From a checkpoint of a small contrastive image-text model: text encoder layers 7, adamw at rate 0.0026.
Rows from block 2 of the text encoder, named by matrix and row number. Rows with one number belong to one attention dimension. Each number is 500 + 25 x the weight over its row's rms, rounded and kept within 0 to 999. All counts start at 0. Numbers have three digits each. After the name is the row's rms in percent of the matrix's.
# q: attention query (text_encoder.blocks.2.attn.q.weight, 96x128), inputs 0-127
# k: attention key (text_encoder.blocks.2.attn.k.weight, 96x128), inputs 0-127
q.33 081:450514521499532488494497492484498462530549497493481463505500519545509486511459551463464479502540481513504472477477537525436492524509499429530479492471461489476513514532504477539455512482533498484487497490524519513484503476513515493519506502489469497492476512454511524507505500470483523508499506503496534537525498484518521502496523492526464474498454505455479516461551523545490531530493
q.34 069:512511549497513525500494473490490464544511517509495490487489488520518464539450508516541463462537499533471470524499528524474515504551480517462459509478481485489490458506507520539493515479482481512501473554532518489501511482544472499562470519491493459488442486504488506529532504474499470472503520532529505468519514483506479560508473479507493540512502461512522516478506485501472469521515
q.35 081:467532536512502493478484497499501463540520496500485465484527523532504485514460538498461457505538478517489481494470534546434516520498509436535469479485462482489511499532481468506467512487522508480502494481533525524487478476525498486522506530480486505502468499479500491514501501467462524503503508501503537517535501483507542505483512491535469474512442508442488516445543506520495541536495
q.36 088:550492453509498518487512473489503477494442509487519495494491509464500545534525480539548497487472504452487531499507473477526536495491527537469532503536568480530490464518482513498523495480458462512513538538511483481505511548512475481497510507507506502525524477539497491463499558554490496482500539504513495440497496490501490530491476480502530524514525500531499500514490459493477488469523
q.37 097:524517499497461499524482548548493561496493507488499556466517482448535492492512434521463500505460498521490528510517467503544491466492495532469516501520490536523494499453490511455525453540498517490484499473494477530548478517488468498481514526492535496511518505520487465496476457493519503493500458504514468503498496519489497474502497500482539512497516501500525466548475526442526491469496
q.38 127:501549539513472480485473543526508508543473491491498527483562513496493493489471478493449466509490462515479507510476482566469485478473526465519462483532479515518507521476458469452516500502509502494527509468517516522523440485509464482477507549510528509534502511481483450521496490485506506495506460505541496538511498482491551486481511481504528493499475498431503479498495498484500518522477
q.39 093:519494490489483505525479548538514574469477508502511551492516483468519491459525456493492519505465518504516527521521474493549463467504486544476509508526502547532488523446502514453532479524502508513501486468464477507533481504470499515479502496504544504500531520505492483491482450496524490491505455502507466522463493522493496463501494510473533515497511495516509465554451513461531474487490
q.40 106:477467476473526513522517489480493531480559513493491491511439495536539478483511512449494518511504533523512465477533509481517450502523466509513530519430493519496496527488531525543481480510510491511457473497476496489500555508485544513539481467508477472459495528462511548498503469483543487528503485483491479536483501504514472478541518524488476510502495482531509487521508528536530479482486
q.41 104:503558548532493497475472499519506477566493484503499502469535512488489499522469495544476444480524457522460478525469531546469518502475522466506465488502471469495505481508470479498507510480498500473516509511550516517496471486523454472507492557473506487527451484521481459525502516492494501501512506516534524488546519479518532530491512492514494508510486491440494498485531493464467520533513
q.42 133:495528523513475483513465569542505548518497504496494543474543503476538473491495456493429471506487472530489509512497488538506461462484498497495487493519462519513498530470466490445516466521518494476490490462504500554544456486490467483486516548480521498518502515484487463507498452465515495489508454517524478542508487497502522473489504492478528504479491502461508474522506523465512494504493
q.43 086:486506517515524471472493477459509423543507492492481459504500510527484505544462535489504463495521467498499483495466515521435521529492523455520472488496491446467513482556489475522457530467502499480510510515536514507470506486518496479513509526496458507509466486470504513504505535497501501497495539508511527490535495467514517530489521480518486486504497490463475536471557493554461518525510
q.44 087:461537526514525494484480517501503476547547482492480488487501516521507482518462529488453450487542453529489469502482549532450495510502499433521471487477452462479510508524489470517471512487526501457489498487546514527490501469519491476511505536482490501506456509469499489516495498469513504508517497507508516529530501475523528507502539501503472488488469504442481511479562518519472520533498
q.45 086:502544539521484497470482489504500464547481496503505477489549523516485500517468518542491454503530470509466494527471531553455533512487524457525469479513478489492512479523465471477484512473493510480526499484542533504496457488550469484519502550480497518515458484521498473514496521493457529497498513507511532480530503480495541516495503488538485483527466498450489523452513482489489540538499
q.46 102:521512490529490483474487539499518504455440493500501519485545508459449538505514486521509507498469479452530536525459470496498529493496528507494499479571537485507516497500483460441526506510489503499543527483494490503485459495470498502439531493512536542525547500523518462472474515537497504473478497516472508486493480498474523483474514463484539487497534519493468506531478480488483517488499
q.47 080:462536540509507500480482492507495466537523487504485472478522521527498477509462542514468464495555481522487478497477550536444519527501505441529465484479455477484513495531489474516467520480525506484503490492538523520478483473527500488521495528474489507498459495496498490523510501464460519506510505501498532512537509485507539516486510491532457477505450510445492514444539507507487532541495
q.48 097:506507513510468479495485524571522484541465502485486499533512468461476490473519481519443514499457501494464496500489435479500486497471531495502483522534495523524488540524488505466470482516490506517498502491475499473527489507487463499466530539470511507485558488528469489505491479505533505511507451493543493542486524495496542489482499505540530513486499496478511488523463535430527519482458
q.49 104:498493485499481508484510567552484553464466491510493519474483499491517485454518495501479520502486512476520503494502486494519464479521507522511512495507510529502486571458499503472517480539512505505492466436445535501534515497452519550469501482518507484474542510528522520504498472493504513510470442478478508547480497509508504455493480488502523495484473512519506468506464495446527505477457
q.50 086:466519492466511526491493554500482560448528470504507543469488474502501474486499524488512517484521527543542506505514519484527476500506495484511511474479479517503526515450546493523525507527536477520487507477495492511471513480472543542478503453534522500496465540485536483544529461471494505497481471500438471522498478508499483491542501478480494476529479518511504425486508491498515516488494
q.51 098:506487510504450472488484520545515475540470516482472464520507478476497492463516488503443512510466532488468498491483442482490483502498513504501490512534505544538488540545476508469449477534488504537490491482463500481535495518494472505485523530487489513470568490517472509504485484508527508512493467497546494528465517499498531472481487508553514517491482488481512501523456538466551510475466
q.52 092:498536507496516508522503470533493481560539509473521488548503522521496508521478517557466469476513480516459486516491535512465564506490489445501504501464476492498512453539501496523475509445495495476504506502578481494501497479564476450529503505462503505515478510537474480514493528511499544517527503497512503492525497493510521491525539491504482510495498511472497507472539515449494500528497
q.53 105:501524504497504497513511476548495485566551509471515477546493544525508506510479525561468467475515487501460494506491543523460561499481478446495512507460489502498497467534493504531477499449491496474490492497563499485513508476562486461526493496492490502504479518544486505510490529508500553519515509489508516489511500495527508478530538502510474509493485515476498500470530514436510496524500
q.54 100:528480496532533467534515511500495504469512477546535541515517515504493526502529466466531493487503446517518521531488527529521467455500488522465497502505505472465479524465483473472547514485485500451533485526491505530524486497504493483504465513501488483546459494464498503472506517507453475504526530508513505490522521525532454542496465504447520510482507496522492513486541482515455474537549
q.55 093:497510491494485504502481548541509536499440495479489522486503464459496495486521487531476524515461494492508515484499439465520489499464511509515504528524511512518481540472506516471527466528509507513478517458460503477519495524460487528446538510504535516503542491552522481492500474503531505514457452493506479520474499493503525474481500507512556507476505514507494465533472502433498495452459
q.56 105:496475497495501508495524473452489483478565500525505479489489541548515503502482520468526491484554512492519497506505568525486503497534478512501503466469499495485502477515502488538473532499504494489505478519513495532481513463507540503533456474530468487484473515456504538508506517493459503491506553503469524485517479497495457501512494495478428490525488495519489525464522487580511497533543
q.57 102:489454487488488506484515479450484490460541509524492475476479512538533498482492515450533500493542538505537509481499537499491475512547488526491511476478510508513509499509509498540477513518508485516485482516489487536475526491497544520526463469557456491487486513454508545514509499483467495501483552519469506488494478513495452503523475500469449490520484491533508504477499488583519493495553
q.58 071:473552503472525507511498456473532502507520522475505478466504539471489498551488533530543475500563485480532511488489557526489565531458452463497509531481520490482491451494503489537512497462509517482491493483539520481477497497478524502466488471464538520513482511523544507475500512488507514481487508489490500467517539482531500496468521542489496523487511549494493456500502486502482468515497
q.59 132:493510520510516504501464527506507532457428492491508551486532432467473493501516476484517510505465482526524491513499428494529453502500530519506467499532488486512501541452489498451553505510524503510528521491464483491505457520461481513481522523487539500532494486504513445491512466501513466501502458502512482510491519500483520524494470483483564501494518490490497491529490474497467514503474
q.60 118:499488505498518495512478503465502528458432506492505548477523436473491503512515465475548513508474482520534515495503436489526454514507523538490469502532506483505510515451493501471556513511514509512532536498463474494490467541462488512486517525509517507541479478491511465477499484505516444487497490517518479483480520501489502530490460507481561498505538480505503501535495460531459501498499
q.61 086:511495514539483490493495522508512419535524485524486464543519485499467481511482507485444506496464513518451490526491465480498491505489518490507474493524470489500501495572487492468436500535481500500516502554489496515518486494523449474504527544450477501476532481475442481506506503509491487489524513503533488523517511500466519528500517488518488498505498486472488551498498561509524544490502
q.62 098:514490519508493496519500477526520428560500495507498476544523475500463498486507490479453514482471488506456497521489463494504506501484522489479467527519482501494498514551491480468447513482484497503521501545497495480529481503534458468484506537442492525497522466469430498506495503516498508468546486512570502540504530481483515544479498501534512530510504486471511528486484538491501514518484
q.63 085:511485523536507492500510486489468428499561490540506458537524517549479499486488522473477482487507517515481496539484544515487501495523498491478479485497473498480499489568494472486440528496495507503514482555509479527494484465535503490536482496491475489480496490457457507502509507505453509482523546511491543509524506494496493526506516486501460492515473515491485552461509541544520522527541
q.64 075:518508507509500470488536459519498510534535519486515473531476554534513505469493519507515478505522512471494503466510544505472495487466490511491510496463499540457462502488482510535465479431483500480471471484522531443519522480512499476502462449495486439474509518517504533503480521506471526528512499459515572497518503503508496465522487519510464471508460518511521504458503493483541499509503
q.65 125:487532520497534512517468523493501533469446498483512547489546452478481494545499481511512484499467463528514487532500453517518498503495516492508473482528483465498516500464497500466554508506527512491538546486495487516510449521478463491501538525480538506555458488517519434477499485504507463492509490504498481480513513496495530520485502481470569496496523495481476512530522479488451520522498
q.66 106:496496511498525516514480500471491512448435488500505547477535435473473494515498485474542514503480485534521491517504443503520473532531523523504465497542497473507514510460509500459544521508517508516534530514473473498467457533475490514484518513519526520536472461482494449493510480507510460494498484516503477497484507485471506549491476482478561503511543478498508508522490476527451487506491
q.67 105:493510500510503503501472540486508548452427498490506546473513442460495492507522473504521511515468490515536510496499429484533461502496528523516492493537501493511503531449492502467557488528527505512505530471459493500507483530443488526468528516505532497533492495520538462486510469495520456496482473496498470484487511509490514506489475504484565500490512494507492479535489464486475507479479
q.68 096:500515528486509467506514458484518458542574511499473459476496521512475480508447535481496487503544505512478504508508538516472529519476480478479476505487483499475463444534493490521430513471477546488498482528537528484490504471511499473492487498483490477461499487453479520519478504488514506501531507477513542512525523463494500518480530539513444484497488525478504524493517544524524499529506
q.69 136:504495486489482489490531470522500474551557506489498448517456559525517509483490527523475493495531521471471505480497553500470540494494471478493536514464508523495483477541505506544453479477478498495454470505529520482505551482536518485513474473499468494465518513511488555517489526503488556515498520491498520506493492503519487472516523533528442509489471517502511493462500523479539476489505
q.70 087:511473487513508516521507463450491461482542497554504484501499528521520519518514487462519499490522493498502508505504545524510511487522480515469507483497501476493508465530493493513482530486490474478517497555515485560472508492525511475527470516512475515508479500442476522490498533498456474467522574520502505472520485512496468536483478489474464511518499467509503531476518493577488478534564
q.71 107:508461482504447502474522516521486508480482510519485465481478522516524509461517507492503517508518546450526490480493509486493470493533501534518517495489536547498485551505498507508458492532495502520492445458440527497519523499466547540497483466532470492439546496514516552481502500495498515514462486489486526518472474512506481440491479500508464491499483495537496498502450499490547495477487
q.72 126:501507485481503504493529459462489475529569510505497457502478558532523506519473525513509486502540513490480501490508576511475553513508467473497526493465506503483507437537519500551459503479481492486482498518552513510477528489547508474524482478517469500480470525486491532507489539497492521490503554498486505471516477505502472493519530518512436495521501509506498504483519515534520490508536
q.73 091:506481491507511503510505464452493455497557503534500474502493530529520507522495499464516489486524503511499499508504543520498508501531493501470508473489491479492524459539495491516465519490491477486510499552526486557476513493533506469541476513500461500507468507439474522496497530497465477472529572521499500470523498514498471534509488495481455504519494474502502532474525508580500498529563
q.74 108:509457482514456507480515544520484512462475494534484495478476496502519504445529483461495527503497535468532496488494484477521446479533517550509512495504526536503487573487505497490480493555499503520491456485431508512516524501454537548486486484522483483455551490482505539492514479495497496508474473489489513540475486514501480470494473497494489497500485493539501493512448509505537509470483
q.75 099:494536499471533504504503454462498511518520521478505501480500537497508514559476516540537475507537467493501503505505557531475554530479471464481508513482505458478501431488505498531531511452488514476498525484574515501478500502527500466520504486495508508533440502521516494484494535508519511489496545499490491445521498495512496504477536524496490508490536524488485499508533471512454471516525
q.76 089:521514496489544505523513446454498478511548498519508504491504527502493522537488493499539491509531463503488516508509553518502539506477479481465504508494506455463492439491511489512521514456469498466506522556555509507461498509540492464500480506493491500526447496476477504489480545514485486480529551500505500466543495494502471551488515520497476505502533502497505509499538487545458473526539
q.77 106:484505503494498510476474548481483552424460480511485547441500461474496481490496492465523519515492516521543496504509473488536448510532526534524496481527500500524512519450510500476534501561523511527495506485456492513483495503429521545483506491545529494499510505474531482510523446479517462510486473509461477508492492494473494504500477501476518490507505500515509476522484487530495517474490
q.78 103:497496513503471482492483535564517505520446505483486503518514461468486487461518487509451513498459506492486500496488431480505472495485531508509484521532498528536488558506485508466489484516503508525498494477459498473535486506466481520468522519485514505485558490532490493507496464501528504519493440497532498547477525493502539483486486499534537512481484500487508485512462520428527511481450
q.79 079:525516512520469474484499477527516441565508519499488435530500529488484509497494496521459493525483508470447487495493489495473527500455505488496495516514508516496460489553475510483432474489456508498486493521517523475518502495518455466496513534461495497463554479515457508492475529513522505498519499472551531509517511489495529493456520526539481509492501500483496524521469541468535511490488
q.80 112:497510494485496507499522472519497471548579499496497457522482554538505501496481536517461488486530514492461490505504571516471561497496466459496521500467489513500499463544514501539445506475483498492482483516548505507493526468549515475527484476492484506468501513496472528524489525501483543497520521494490515511517489491507499489512532498519436502512470515486511508454515540488533495515510
q.81 119:488545510510523500489473535543497571486457489460513560500506482474493499487509488525481483492465482527499473493498460490509475493499540491516505478503474507531514531455490504491548480498514492500484527465523477476509485509481479482511514497461546477533508529540515441516500464509521500519521436505495491524518518514499549487527510491495542495501480520485509456508509481440488534485454
q.82 099:492493467474508517491525478456487519462545502515509486473464535523533517505503524499537501506542517492535520474518565502498521497506463499497545480458521502490506478475526511556512499486502480495468502498519495516460539494499552515499476446556493505493476531495531535509495520493470511491478548498445511469503469505514457487519493508478458489521497517538506463481516476537501473488537
q.83 093:481496487463506508488504487421480518460537495509487495454480518524529498505478526477547498506550524517536512488507564503489506523535479498502518486469510502509512465479532507546516513507509495513481498501527496520448522494507550521512478455558494504492459521468524523522514512483500497499468544513450490472492474514509468498526502500478455485513507508521505472492516480572500475495534
q.84 105:479488480497498520487497548518485575437477491495509533463476484499524487477507506497523508492501521495548495483514489484526460490534502539528521470484512517514512543450515505514534488536537490506483482440457507505504519507450532550497506465531504480485492526523556502499520455480488496517469466495451489514484482507493490465535477498472508477504474505538506462495496476478515512472482
k.33 062:494497469499501491488494557441501475468512512475472486494467490481492522531503507467490502513467496480512524481501473458491507490482500487500544513544540478506525496539518509490469462563504492503469549499471478486502527545493490511454539496533491468505531497469521509480459497530517522515463514510468488500503480503512497472472562510521508484507529510513481503540521526557500499426487
k.34 075:510508472504512519486504493541486509498548498464501493498452548520551520504527504483480472476499481476491497470556536491504479469504481486505561471476513514522480529483498511526502469491488479464448488470522475509523557475495509503512479485512564480487519573486516513502494507512498534493476511486490524519503471519517509456486539486513476502527476561525510448501542509483516503483512
k.35 063:488499491513487487474515555463497496461513505478472508478480492471479510510502506509507517515491502467532536485505494468489517495486485487498532511542539490489523512520520518499473471560515505499488532482474492478491510522479508531444522478549497459499544520510533519489461480519516542518439488500447504515498495503503486456480570517508501480499547532515471491557517514518509503438467
k.36 073:486486483488493517531482501599485556504528508508498528486458502489550482486522488524449508463474507515484514473538512500519470502526479514471527521476469514528498533467484521489505475488516474492452475490508467546522549470480521492528505503484516501490510528534475499505513473480512500507528475490513508531510510487505523504508501506496497537484461559515528467508499520418515490512513
k.37 099:510486539526506492469522450463506479522502479533515491521548520530462484481490504498559495503550498508505480538469538541488515515523498506495445497477486498463488490492493472523505543457497514498557456509516548469475453455522519511518433502499498513487466500483485523528524514480471502480507503501521510489493509506482461526522469488492473503504508477495511523470478475521485502565496
k.38 099:491486545528504470477499493449512457488478473536494481507575478493444479482499508468532513513514500507527510555449502520503502530505517484502429526532488484462504515520507473477482551496520524503580483520482534487458425474499514527473485498513488490498504481467501500511513500482492512486486507504497517510483534513512494526502502487498507515475513486474488517514474496545494486541485
k.39 098:518497533521500506476510450465514479539486495520510490510539516526480491479487491487545469510550490511491477528466522550484501508515504506511446500475477498489478487489467472515520537449487507501545466512524537478489465465533503493544440519488501523496462485477491505519525525487472480473521507501544521484489508505495484532514447483489485499504490474475520525452484460528477487566510
k.40 102:507502479477516519503507456442509452543491509480503475529486503540518509514474492468506464503527490534465465475493498519489496493512511496518495487465495486529489455517485496533497501464481485516477523529522495487515518532542466465530493537483486518512450467460466512508491529513495464507531541511549464468481467504492493540495473500529481491531491438481537537468517494554474502504518
k.41 101:479499505503493489474509527500494518462537493487490490479490522499513475488508539522503498478507504479526521515513527487510526506498465494495523484500499517483507523505531512501483488531528485481493472467503509503488506457477550558475493455545537471468523574514547526508504463478507563489434484506435521516508493517520492449486551495484481476511503550522478466533497522495533505487478
k.42 125:496486534526514497481514463446516445502507469533510474516552507525443485497482522484548495515544500512510484552467530529493519518520495486507447497490484481459505488518510467521489555479506520494561467531503531462463450461516518519498460493508489494486459493473496515520509515482481500484496523500499503487490499506496463544519492494498473498505516469482502536482490489543483506556496
k.43 096:488506466479497503536487554520492506460517503486483500490456475477518505516508517494442531501456508496507526481523475449521504495475495486500552517531513496511517517516539522471476466564510493501452527496472459527509541529467497510453564480517506480502543506504521489488489476509521514521475506498455492524509490503522528478488538518514518503480501530514483475545517541489522490438500
k.44 067:484498471498503501503506529438495471464529507478482468504462503517501517520490533509498500482487503476524501483500500460493558502495457479495549496510524481491525478548539516507462468554510490501463531493484487491487533526486505523476529476534496471492523515500544520485463492518513531508451530519450507485504459516515495465489568513515491474530519516526477507532518532537505504441504
k.45 100:489507508490464496475529539497497547467501519479460513455487505473506483490501508531506518503511521465535534490508510487497505503484490495504518508519525531495509526473517510505501489544526511504496491460484516497497503487466544549459505467541509481476548545521549522501503462485513553507432461490439520528503506491502488451499543506493498483498520537512479458541483496490536507465459
k.46 071:478501532509482489528477527532498528481475496536517523491543464472462469488501489536480550531478513517525528528463485509518495520498508529493451547526461484476510532494491478452514539515526526500545497513472511509485451498470507498485517500469490504512497458543497463499532476469505483497526456495491506526527541485495522537516475508483542542463495529489479503519475505451489482533471
k.47 066:499502486516493491469518555478491504466509510477477508482479515476486520504502506511511501503495495455527531490505509473483504484487479491497548500537543499495521519515514517499485463546504498487479527475484500477500512516481506525460507476549515459499545531518543518485455489525520552521443486500454519513494490506511492446477576514506494474516542550524470486549520507507507500440473
k.48 076:522524511504529453484467497497496513445454515503497518494530515466493514511512500516532503493494496455531503489477493488494505518487551541482508438565545505503477500489502485497525513514479492521514539476503497507462464537474476518499524469484514505521519497523535476470512502525481514491462537514427548451503478501484519477469504474487525472503534480504435499516470469504498501477518
k.49 160:540505488544534490518505533524515503462475459538533543517525494452457539495531462479516536508475458470509512537486485480537466464482513528489510501556530462462496552471514490455527502514477517467549519507472511510501473498489484504460500498482516515538507480491494477479488509549483502487511490494479498519521495497490484512486495478478536500497545489531465511528529475488456499500504
k.50 071:498471487507503522534499543550513504505462473493498527501510443465482529501535469473483540507454485494520515518499439484521457476476476493515496531533489507522528563493491513476507515481519481485514495507471478516532501491469551484452507518514487505514551490477487497482461484532532486501535438489558472566492515484515505520485488478492531490509502525489506486532503493477492495510480
k.51 080:537517511544526457508480518479493483458475488541513528523553521473467509508497488511536504493494477476506497528468500497518501503489547536474487451565540479461488498486509467462514505522473521489536530506484522508465442520500447519491511500459515506528493483512503470485530511529471502485486544506446526467506489501482496510496499485487529492500554470521449522509485482506473513498523
k.52 108:471527502468479509488464499505491532530520551412462474473490514520548503535476520512472462507498501495512503472510488524451496518512498465517526513478492515554509502518460499528494481500512491502440505433539492528530517517505504476519526512522478479492509536491523498478514495481540519497480515504517515487512501501515537429503546498500495501502463537470487468520502524510530519483516
k.53 105:474550507478499508513443519506494527522521535411462493486512503513532512539475504504466463499484480499514508494519478523460482507504506465516518498499492497549510511514459500503501484508514500492441522440539490538536494525502480465505548533506479472505497542483519476468506499497546512506495511501516513495532498488503548455497560496489512488509478520470463478533514523509509529485510
k.54 124:450496504462479511481485465460474500522504534476449468478491494548511477510462547519486485494511550521502478446497497503450541569506524443500473479467472548527497442518487505547490529481523488551473500497518489493472520504506517486522508501488465509468492516500501507515516507472540471503499515502514511487506512504490520497484519538524472498509478499468511501486460527527539508505496
k.55 105:547509482547508494510523536499497497452490469541529514512516506464474511498522483508523523499484472458504513538500499474533500455499500539514536486538554472462486518483542495460517476542480520469537513502465523504500472491485486547462510472491544495521532487515528497484510502526448521511453514496432521489494490498490493488507494477490523496502547513547468507506515467486474515475508
k.56 087:467495532474501502500481490511507489558520491477492515505498479530496496496476496479478492510504491557480488514492503529497492521496502453494437521483439498503515500501470489501489523461514499507487484515521498495512511494530499450509491554502462511502447495468451498526492507502544484482569458492592453543514513496502505550496508526506493513502484483458533501487510521502485502545478
k.57 092:498479520516503485505490500520504476540498472528508532526516462508468501484491480483496512499480490544473494532487479505517482517510512478479430513513454490488506512497481495476498527470496503503513495542491496491497496507537484459504496556501478512512461482481430483524485519520522469491569463493585448547507517508502494569534480513507508515505517475482530524492504512491468490535484
k.58 066:527537506498503529528545513487499486493540464514513458464496540504497479509498534520479477482539496493483515523541551492512543465480460501543550507481509455472472480511555523517483458519481497465488495499505502495508497468497502535493504454477546488482502483525530514500534506486474523503456542497442537467503492471494491463458537485497470511478503508512475517492544511497501486495520
k.59 115:515455445512490501480543489508494507460443510531509490493455501460506503490546501520516540496493530449519509461484485453520508500511504541491546508510542513506502502494528512519503493512492474522516492512460485495470534494468545548491482435518516507489556493543524529494490492503469508525457514500447529479469504495504475482502465506502489487501507524544505495499459478482521495465513
k.60 097:514450456508481520485559481499497493471463504548513477492436494474509487475537509511505538490504538468500499454495501449527517497515487532492531513491527513500488492503539525533484488517495467521509486537449481486478552485478545549498476445517514505481545482538511533510497493493468499512469510495458520486464513500521476501525462516510478493496507517539526501488470491482524475471507
k.61 081:469497512494494453453464474474483499498470525481476510492496500499491510504458516546527496500503526485513477472475491507446543573496565494472478425518511527498496450500483494510511533476497508558505518482538530474431503550515475498514507499526463538491472509513495499507499530498524504506492503536497494464499487528479486509516515498513491479497522463489494504499440485523508500498496
k.62 106:448502507465511483475442456489501514502477557439448481478505508505541512506488520514509477505506525493532497451485493522454504559494525494466494474511493536563493478508459487530503530460519476546471524475546494503461498540489499473529521490504478521490492516510515483481502497487545496470501507527518517469511486505469528486472529487507497496495478485471481477516454501511529508497504
k.63 086:454486512477490507453462466494484509545493540456469507486491494510528501484487501497492489514507519528503491455472492534463485550530517474465462498480464530556508499506438488539499534465519493536483493490542503492488509527517514455530484544516467518490464523485467506516498501481555497479541468512566482513506515518499505519500497508516486513513478498461528475500468516513517497523483
k.64 085:478520489497536534540440515519520513495491497446485516499520489476527523529516477489481479533465470509521525505533476494511479498471484497473529512529492488546476521492486525473530493483516474481480551502535456554502485514482488464502538514470524554530510515494500440462470484523528469467513507497516494491536501491488547494471520465477537503489491513489473492561538502495488496484518
k.65 120:508474452499482526489563497488490499472489514512502471488439523488522488484528520510501527511511526459500504459511515466505513490519495514515554515481535524489506495506535517528484464529499484505494477490470510487496549476481538561487477444516513494478550507525529549505492489483468524524436510503439530486471511498518480455525487518510479499500496532540514485490479498497533494464499
k.66 108:499450464497474508465544472501495500487459520528509468500432494485516482485522513521510530480512547471500504460494505462520522504531478529499522502484520521516504484503522516530485501517505473535501471513461476477475560482483549550504467450526509497475539492547511542510506484486465503523466516499471508484454515500492476482515461527516472492520489514535527497479454492482529483475507
k.67 091:545470468532490502499568510498489491460473474567524499492478507465479495485538498512523538504494510455498505496479502453528516473509503533507532504512544495452492502491551504499496476528477501491546493524448514490486508484482512557478481446500535503496550480535517523504505509510448510519457506498442528488472498499504476491517468510504496494499534522544507503490489477486503507476505
k.68 091:446507508436518528502467452487516503514512518439491464507505503523539484488491547502465468504529527530497514472495531521488537534469462487486499518485461518556482466519498508529493515455535472529472505486547480478480499486496533495529501473503527547478479521502500496501501470476513514476496533519519507464485501474506529487458518460523485519490445502472511480485487512514533473518507
k.69 117:490550540488521483517437518501496505533541496460490520499549503526503505529457495487489448493493462540494499543516502547481488501496505470503472487504469477506504500503467482477512504485501527476479523484546506526524461516527447445511534561474493491517451520460488460488511510504530489489536501499540477508537491501485526516490541483482518500498496485463475503514537514517475519522509
k.70 105:447503523450485518488483475489497498545523506466470489491488497544507481498473523484477488511518526555484482475504511522472503546498504442495451522456439535521513485504478502530484526465525489532475486504528499487498520497519513468511487535501468504477462507471473505534511499468548485485546472499551477533512514490502511526485509532519473512493465494454535489470488531513522495530479
k.71 150:536517520547534491505494535502501483488512449548539546532541494484456505497511472482513514502473459521478507560484495500549485463495502515484472497543495457452489524481511480445508506506473539464542522529490516512505454499518459489491499534474524521536469483476470466498517505528473493488535499492505483509529495504494492544503482486478536512498531483509483520494532497503452506520506
k.72 123:473531546472496513517472500495495487555569504461486488494511493549513476506443515485458455504514490562470496526524520539483507503502479445513468504467448494510495486519482502504480491491515508487456497495540503505532503492538474466519512555490486490493448511461476485513518493479537491487532492493553476520517507500511522512508542508506494510502475489457509496496535542514501507523497
k.73 117:453498532462491505492479468501494499547507519467470491493494495534510489495470516488480485506515526545486481475494499525468500549500513451485447510469445532526511485509465502530485527459518481534474485502531495487493516508526506453524487533501459505480463509481460499532500505476553483485553471508568477528511516502500510523493510528519478510494466484449536493485481528508521495530479
k.74 146:531499517536541487492486512517512495481483450550537548534542482485451517482523476476516526505479476516494514552481490495550466482487508522468462498547495480461494533468503484450518530479476529487550513538488511500492458499510486486489486512483516535530475480483461470502493503536473493485551480495511480526513495510493483565491464486482533512498520475507497509487510482492462490527498
k.75 104:504511498476472518516549501487492493522556514479505456468465528531538469513478528513474468474545501504480490485542534503475538467519460479545533518437497484499505472524514518548476453529501496473450469482493498500542531476506515516516499492506506461480500510507527538507513502472485513523455530502477529483504509486512503447504529533507457488498478522507500517481548523508518494486515
k.76 127:453505502451479528497493460497504499531522536452467451482477505535546469495484532505463469511533540527493500452524529510471514544497462468504505519442458532546482460530487520549481497473525475518453483494533477490515529488502530489534500491510492500465493513504503516515516489465538499499500496493522505497487505502499515487483522498521465505498443509469534482490495527502539491507487
k.77 102:536462489531506485500535507523511482479471451573543520548505464480448512463527489497516554479488505478492502522467491465543507483481496530500488505528519500459510517481539483466505522506486498513558484547452495465475492487491519530471481477507502500508517463514473512512481501531456499519503484507491490522468499500509463546493451488511504503497532468527504523475482474472482479500482
k.78 093:540507497531521461493483520499501510440451496529518528503536510459475519505523483506539518492487480453532505510473482481513490482496548556486506468563557493486497521481509481472522512521480507503537530490480503509478454525469484524481510475482520507532531492518532482475500504532466511491467523512439537472498493493486503488486487474480531488499549488526450504510482458498482498485514
k.79 060:517559525496518493494479486466483486479531489511513504505524548505497469493489526521499475513523488514483508512507563505522542507482493514489512465525500474486433463492520493492505477517476522490494533491538517499458467503513446523519516482473556512503462497514513477501556492497484518490470558492419535436520472504480531484480535473498502504500520486496463503497511502518486507494524
k.80 086:460544532464508506509442502505505508536545521426471502502516505535529504524451507497477453507511481542498499511520505553466489514486501458508482496480464502533515499513459484497503508480521504492451506464557507514529501512520485450517524547497473490504450527462491485493497489483548500486529494503543471509528492500505523489482549485495506508500471489456485489512522526511499498525497
k.81 103:536491458530499475499515522520520540478445502485498515497491492450499542512553468500512522511470491431532509483496451476500477470470537527510549508533556525516523539482497495491520492515474482499520514469481479514515511509457513493464514472493502487517588502523532495470486509539492513511476494506481519490491508491534510452486490503488519491492508524519483486538482468488509500464507
k.82 099:489520511492501556539510536518504482527561446503518508506504480512482484498503491469457500519488469550471504550524517506538492455500430468528498555479452474492499520503513508477495482511520522453489488523493501510541503462515501489483503533488525513503480488457473494510505484497507488499541461470540470550499511485515509528500509498501511524494490526494528497498566538490476502527484
k.83 081:512486522508479511526519527520502471547544462531520493522507466528470472499466506490476500474498499552459492552514513505520496466515470477530456530466458479458532506514518507476473486505504516473504464544468501496550499470528496500491484545498488484490475484485455506526507498494485485524540478484549466546496520484527495556541482528501494504506495499497537526472533527481492498536494
k.84 155:547498489548520502517507543532507500475481444541534547523514475461462526496534454482511540500463463490500523546491472479549462458488496528494499514547515474456502553477516489441519499515472512466536509514460503512513487499487487501462502511492515502532515477489481480484482505541483498501515469490497473543510499496503485520497475489480536503502536496526488510522523484481459499500495